A small masked image model, trained from scratch.
Model: norm batchnorm, activation relu.
Data: trained on reaction-diffusion patterns (Gray-Scott), 95000 training examples, 26.3 epochs.
Rows from block 18, named by matrix and row number. Rows with one number belong to one channel. Each number is 200 + 40 x the weight over its row's rms, rounded and kept within 0 to 999. All counts start at 0. After the name is the row's rms in percent of the matrix's.
# conv1: bottleneck pointwise conv (model.blocks.20.conv1.weight, 160x432x1x1), inputs 0-143
# conv2: growth 3x3 conv (model.blocks.20.conv2.weight, 40x160x3x3, transposed), outputs 0-19, a 3x3 kernel for each
conv1.33,103,183,213,259,137,218,273,265,133,193,254,137,182,60,92,115,181,243,93,231,185,185,45,246,152,238,233,210,184,182,223,167,168,200,81,228,208,224,234,130,116,210,215,192,186,203,105,197,159,129,178,130,195,183,212,153,195,164,202,178,158,164,176,147,215,71,164,155,171,169,231,74,145,225,181,229,153,191,162,202,237,146,223,217,186,80,223,222,300,263,260,214,240,225,208,173,259,190,200,141,210,89,184,215,175,148,81,178,230,151,188,231,255,114,221,105,222,158,181,179,182,215,181,243,173,272,242,139,223,255,239,303,208,222,203,236,251,235,190,144,248,218,247,222,185
conv2.33,076,211,303,251,232,189,278,195,239,214,197,209,205,208,173,201,186,220,206,241,179,169,252,230,171,221,179,172,237,290,282,253,228,291,208,239,215,194,204,250,191,212,250,202,239,237,171,138,147,198,212,218,229,265,244,161,110,91,130,203,134,191,153,153,237,297,270,168,148,153,186,169,187,170,242,235,175,134,264,175,228,205,113,96,129,196,208,223,217,264,223,189,275,219,214,222,249,184,239,189,177,209,210,197,171,228,172,191,182,167,132,80,217,231,183,219,182,174,205,204,151,201,207,196,187,174,124,201,195,154,190,188,192,220,202,193,202,247,228,222,158,239,179,218,195,120,150,136,176,188,206,198,206,159,175,155,136,166,207,154,173,180,146,179,134,255,173,114,310,199,178,261,190,225,201,189,202,232,127,124,174
conv1.34,104,233,186,250,169,238,214,136,232,194,180,225,270,214,168,162,200,217,225,194,173,208,233,161,238,248,142,140,171,227,267,185,196,183,192,171,231,147,239,200,199,207,137,200,183,269,206,217,211,204,219,196,251,218,227,230,241,208,140,263,169,202,243,201,133,214,212,167,194,191,145,250,244,274,212,174,237,155,180,160,235,194,146,261,324,227,232,117,204,242,150,274,152,223,225,177,219,230,156,234,251,223,203,180,194,199,244,153,187,180,173,169,187,254,226,172,215,145,169,162,159,216,170,218,158,276,203,182,170,209,202,180,221,130,219,174,164,147,227,182,174,139,171,182,213
conv2.34,106,193,199,208,163,158,206,159,161,193,223,215,259,240,131,205,234,231,237,212,209,224,188,89,250,184,200,256,219,191,219,153,153,189,161,132,178,157,225,186,208,238,164,204,220,150,222,261,223,209,214,197,185,151,197,198,173,193,264,163,191,211,242,201,238,186,205,193,278,186,206,235,211,153,252,227,201,262,240,196,215,161,155,176,194,116,245,222,144,194,164,169,172,193,132,148,164,137,134,161,163,209,148,192,245,186,187,157,140,212,182,174,252,96,207,302,267,225,230,150,143,280,257,139,219,191,152,155,176,167,190,273,192,133,165,196,172,124,139,149,140,164,169,149,171,195,215,213,281,182,238,251,280,247,230,182,215,237,178,195,207,210,210,199,206,189,242,292,166,238,201,210,151,134,186,143,113,154,160,111,179
conv1.35,101,192,212,198,194,228,198,237,118,193,264,229,145,94,208,184,170,210,187,211,224,188,115,213,228,240,230,247,212,155,241,200,155,134,129,210,201,144,200,149,154,277,196,223,122,182,224,228,156,182,199,141,243,189,252,113,170,177,267,151,143,181,210,116,205,117,172,202,206,199,174,75,154,129,159,190,195,190,159,144,162,193,238,223,187,85,227,222,234,184,305,209,147,231,220,179,229,156,249,154,149,175,185,252,192,196,93,249,222,131,168,228,178,181,146,210,206,182,218,184,205,201,215,216,195,243,234,144,232,201,165,208,200,185,230,225,197,183,200,203,259,212,173,171,239
conv2.35,076,266,329,264,334,189,320,271,331,269,135,159,171,156,149,193,135,154,165,172,172,220,181,227,217,179,194,225,245,256,251,280,200,286,244,287,242,200,199,161,204,237,195,200,191,156,196,169,191,174,166,180,243,279,253,104,144,127,162,153,165,117,136,125,213,236,217,210,177,181,204,181,190,196,204,200,187,142,221,156,203,181,127,85,153,185,198,208,239,249,228,177,202,185,198,209,197,171,211,176,207,198,197,207,168,203,199,209,197,151,125,121,157,212,168,141,115,140,192,186,179,181,192,206,180,192,149,176,199,179,165,187,210,204,205,144,218,229,223,209,170,223,197,214,191,192,152,187,164,187,183,192,183,197,198,192,207,192,211,204,187,177,195,204,165,233,185,129,265,187,169,230,181,192,196,192,205,200,185,183,205
conv1.36,100,201,219,180,197,228,212,190,209,199,223,162,220,193,204,203,215,239,133,259,216,179,158,213,211,204,182,207,197,161,175,158,184,192,198,199,213,188,234,217,183,205,278,174,179,195,158,178,221,192,196,193,225,220,238,170,187,180,192,248,204,228,167,205,201,183,159,216,155,205,221,157,203,217,207,189,236,213,188,212,198,155,153,177,159,204,191,211,212,256,183,202,154,213,201,198,166,196,205,272,184,188,208,176,205,199,196,172,202,189,234,163,182,176,226,204,242,195,202,181,214,245,208,180,195,202,244,196,206,159,205,286,211,179,211,169,146,208,206,193,237,192,231,232,162
conv2.36,113,192,177,178,194,182,179,180,185,166,238,274,230,226,269,259,192,202,207,205,220,175,210,205,173,208,198,143,198,195,196,202,198,191,199,197,180,273,253,396,202,160,323,184,151,278,194,202,176,186,198,195,189,190,183,217,216,179,217,220,237,226,227,222,240,268,266,152,170,161,197,217,219,183,276,292,186,216,263,197,210,209,171,126,178,192,235,229,192,216,188,237,275,270,203,250,244,169,189,196,172,192,210,184,181,219,144,134,177,219,241,258,200,220,249,210,209,203,225,171,55,233,238,153,273,258,205,232,286,266,211,263,254,200,186,210,233,271,261,217,224,255,170,198,231,189,213,204,220,224,222,226,216,193,121,174,157,158,186,174,136,158,138,199,158,222,219,200,268,220,190,245,253,286,285,194,260,267,148,166,192
conv1.37,108,171,166,147,163,137,129,206,220,215,190,178,197,132,219,209,175,174,176,177,215,266,233,151,219,198,203,166,165,168,217,207,190,182,285,195,135,174,148,240,129,180,161,179,180,284,224,214,154,196,238,181,228,171,186,192,198,179,212,241,163,214,224,164,190,109,185,109,230,216,72,189,187,248,133,154,303,174,185,181,120,257,185,200,115,248,169,140,196,178,194,219,167,171,136,181,186,232,191,239,240,192,197,226,187,215,200,228,216,122,227,194,238,289,230,172,202,131,146,168,162,158,180,192,120,149,197,171,184,172,144,162,117,156,209,214,165,107,202,73,174,98,163,159,230
conv2.37,086,145,174,166,161,177,180,172,178,175,178,179,176,169,152,172,191,199,191,174,214,268,132,122,283,170,189,259,172,187,185,175,184,190,175,185,183,181,171,179,210,207,207,197,210,206,262,297,255,172,193,186,171,146,182,213,187,185,205,187,183,206,188,197,175,131,172,176,215,163,261,286,248,156,203,166,152,271,198,150,179,156,233,182,237,188,221,177,113,102,87,181,183,192,182,201,192,187,195,201,91,110,72,161,188,136,136,119,105,205,189,224,186,137,239,206,197,220,186,157,134,167,232,169,168,172,191,152,126,130,154,195,148,158,169,131,157,157,138,168,178,158,142,158,147,262,244,253,264,264,230,257,264,231,240,237,250,228,222,230,221,228,222,234,179,152,292,238,149,239,162,160,168,139,174,159,217,181,195,215,220
conv1.38,094,159,221,174,206,194,179,191,214,196,196,186,194,191,214,219,197,221,160,227,244,207,197,193,198,157,167,183,199,187,190,171,198,156,199,226,172,214,223,230,195,249,224,166,201,226,182,227,207,229,203,206,219,192,205,201,239,199,166,233,231,165,195,162,219,187,162,197,177,190,138,221,185,200,245,145,266,213,166,240,210,177,193,151,235,190,180,233,175,248,191,175,200,197,223,232,199,210,231,258,166,175,174,166,166,167,148,242,216,165,197,113,192,173,207,194,181,201,180,193,187,234,215,215,200,145,211,181,175,167,163,203,170,180,200,167,215,225,173,209,284,153,221,215,127
conv2.38,119,185,164,165,201,197,154,211,177,181,167,168,189,211,245,246,283,312,280,229,204,203,216,215,172,237,226,172,207,200,196,208,206,173,204,157,173,201,188,288,198,184,320,266,274,389,204,226,203,184,209,190,251,255,243,244,256,251,218,194,236,214,181,212,207,217,218,207,198,221,169,173,193,161,172,189,161,239,232,222,283,281,158,118,158,182,216,189,197,199,217,179,156,194,202,233,221,229,236,245,202,191,209,215,192,182,250,246,227,220,204,243,204,230,249,176,208,218,325,306,259,247,211,160,197,150,89,175,185,214,199,253,288,238,294,288,163,197,207,167,241,217,206,223,238,219,235,220,199,226,201,183,183,183,133,147,144,134,205,179,144,162,165,200,190,226,218,226,242,184,187,217,152,198,203,163,266,244,213,284,290
conv1.39,086,200,181,216,229,174,187,150,216,191,197,198,187,229,221,239,203,249,215,149,170,189,214,275,187,173,185,204,248,193,189,225,211,240,212,206,227,208,193,244,185,153,185,237,177,230,189,173,205,182,152,235,198,212,150,177,207,214,170,180,225,225,253,255,185,225,215,222,164,275,215,194,152,188,199,189,179,245,189,166,213,238,192,155,196,209,159,242,189,207,177,169,198,152,178,236,203,188,193,207,184,174,218,210,248,205,191,179,206,269,186,179,163,215,211,218,196,179,267,225,250,170,265,181,230,208,128,270,179,184,172,196,181,164,209,188,204,183,233,204,179,220,165,209,203
conv2.39,105,208,216,206,214,202,219,205,227,197,159,153,151,164,231,173,155,175,147,173,137,180,185,249,161,163,158,159,223,254,222,247,186,243,223,250,214,217,120,173,104,254,178,111,122,133,176,170,221,214,176,192,223,263,221,189,123,142,146,286,153,171,125,175,218,263,196,198,167,211,225,178,210,256,53,116,261,95,113,266,218,230,182,172,189,232,209,221,216,212,203,179,211,182,214,189,212,179,214,183,162,181,150,153,167,180,160,179,162,147,171,162,191,251,121,182,167,153,191,252,217,215,160,243,192,241,213,187,195,183,161,179,229,198,170,230,144,194,168,172,188,187,160,196,154,189,81,155,147,275,128,146,119,179,224,174,211,149,193,201,199,141,205,188,202,238,149,137,284,198,201,235,188,200,186,251,201,230,160,216,165
conv1.40,097,191,168,193,197,196,187,225,182,137,226,174,189,175,213,190,207,175,196,229,162,91,188,252,181,268,239,200,199,177,215,226,214,198,197,203,192,163,199,230,182,217,180,208,136,168,203,197,236,209,149,175,242,201,235,192,148,193,265,186,188,203,207,279,169,168,205,188,208,223,194,189,166,193,196,257,201,200,144,199,168,203,184,216,211,162,209,225,190,194,277,169,187,162,175,179,200,165,202,216,185,171,177,231,204,126,226,205,231,259,245,186,246,199,225,205,225,160,259,204,232,182,210,205,208,264,255,237,223,226,165,226,215,194,215,203,220,177,257,175,227,188,244,161,297
conv2.40,093,233,294,276,224,280,279,169,199,203,137,96,152,140,196,138,206,218,188,191,147,216,175,192,228,202,199,222,227,295,247,229,259,266,175,200,206,228,197,221,207,206,196,213,235,208,165,156,166,197,202,205,183,198,205,116,99,51,185,200,134,207,225,150,219,246,226,179,204,174,233,230,220,212,250,264,170,217,230,158,161,189,140,98,146,163,171,187,176,227,211,173,184,178,182,219,193,171,176,166,179,228,194,201,238,236,177,170,165,143,109,89,191,196,147,221,209,168,192,193,175,200,216,218,175,157,180,290,237,295,196,241,176,183,182,203,192,172,164,194,216,175,210,184,171,187,157,147,214,210,186,209,231,190,228,214,244,206,196,210,205,219,218,189,168,246,221,189,271,209,180,254,216,218,223,213,204,207,192,140,166
conv1.41,106,210,103,257,157,218,218,265,143,190,227,170,190,213,168,163,126,214,201,158,158,194,163,234,187,229,221,178,180,138,249,176,146,190,161,215,226,194,214,155,167,169,199,181,139,199,184,201,188,196,140,151,201,151,217,180,217,164,181,245,146,151,133,153,245,215,202,164,168,183,171,149,210,191,144,182,214,173,177,145,193,105,216,152,188,186,223,159,275,211,228,227,182,205,157,109,234,192,219,189,191,194,182,206,198,142,200,142,208,185,146,203,150,166,152,121,182,222,170,125,180,168,164,237,173,231,177,193,199,190,108,243,204,187,192,228,237,219,202,188,241,232,138,190,145
conv2.41,076,184,230,185,211,189,203,200,233,188,171,163,138,189,162,171,166,163,159,255,185,175,292,266,162,262,196,139,214,248,211,257,232,245,235,277,232,101,130,182,132,135,194,141,145,184,170,147,182,150,142,183,233,288,255,191,164,190,196,155,243,228,225,219,239,299,241,189,150,179,174,150,173,233,136,199,213,62,202,220,197,253,157,174,195,226,240,246,261,288,248,246,306,243,323,257,301,269,329,261,162,185,188,209,189,225,205,232,233,143,184,218,186,276,237,154,161,188,207,229,228,187,168,204,169,193,157,182,173,161,116,170,175,139,200,171,222,238,235,247,213,244,237,263,242,192,193,189,195,147,239,235,226,222,201,230,216,228,176,238,230,213,193,193,160,244,175,115,282,167,185,253,217,254,210,236,198,233,167,167,188
conv1.42,097,175,190,228,169,201,251,212,210,177,147,214,114,177,203,165,245,170,209,278,132,152,170,215,196,245,225,178,213,227,239,227,165,204,199,206,247,142,241,222,177,245,110,197,159,160,185,208,227,222,185,134,204,199,229,204,144,189,257,239,161,142,219,257,165,196,201,198,247,228,246,203,186,208,188,255,200,155,206,204,224,208,228,246,189,196,243,210,187,150,229,210,136,192,167,163,159,204,231,213,235,219,177,181,199,148,241,174,263,236,171,249,206,206,188,210,229,201,234,199,225,193,200,171,205,221,222,213,215,151,265,190,221,203,163,175,218,132,233,168,249,165,230,202,248
conv2.42,091,196,232,188,211,246,205,215,241,196,199,216,198,238,212,138,161,126,113,197,167,239,166,170,231,196,127,260,206,251,198,232,254,230,223,255,231,168,144,167,198,197,189,182,180,205,202,209,197,190,180,170,213,198,211,251,197,207,186,216,130,187,148,185,210,199,191,156,169,173,199,255,224,130,183,210,83,197,218,171,182,185,237,169,248,183,211,211,239,276,240,188,194,148,199,199,147,192,186,120,225,220,147,186,210,147,163,187,120,215,172,86,251,170,122,169,126,121,195,202,248,178,242,283,158,209,208,196,177,145,140,218,221,195,201,233,207,206,192,204,222,195,209,198,183,220,216,222,197,181,197,177,172,179,189,196,216,220,171,252,235,240,267,185,183,232,203,174,241,232,219,232,236,212,201,222,175,188,215,179,206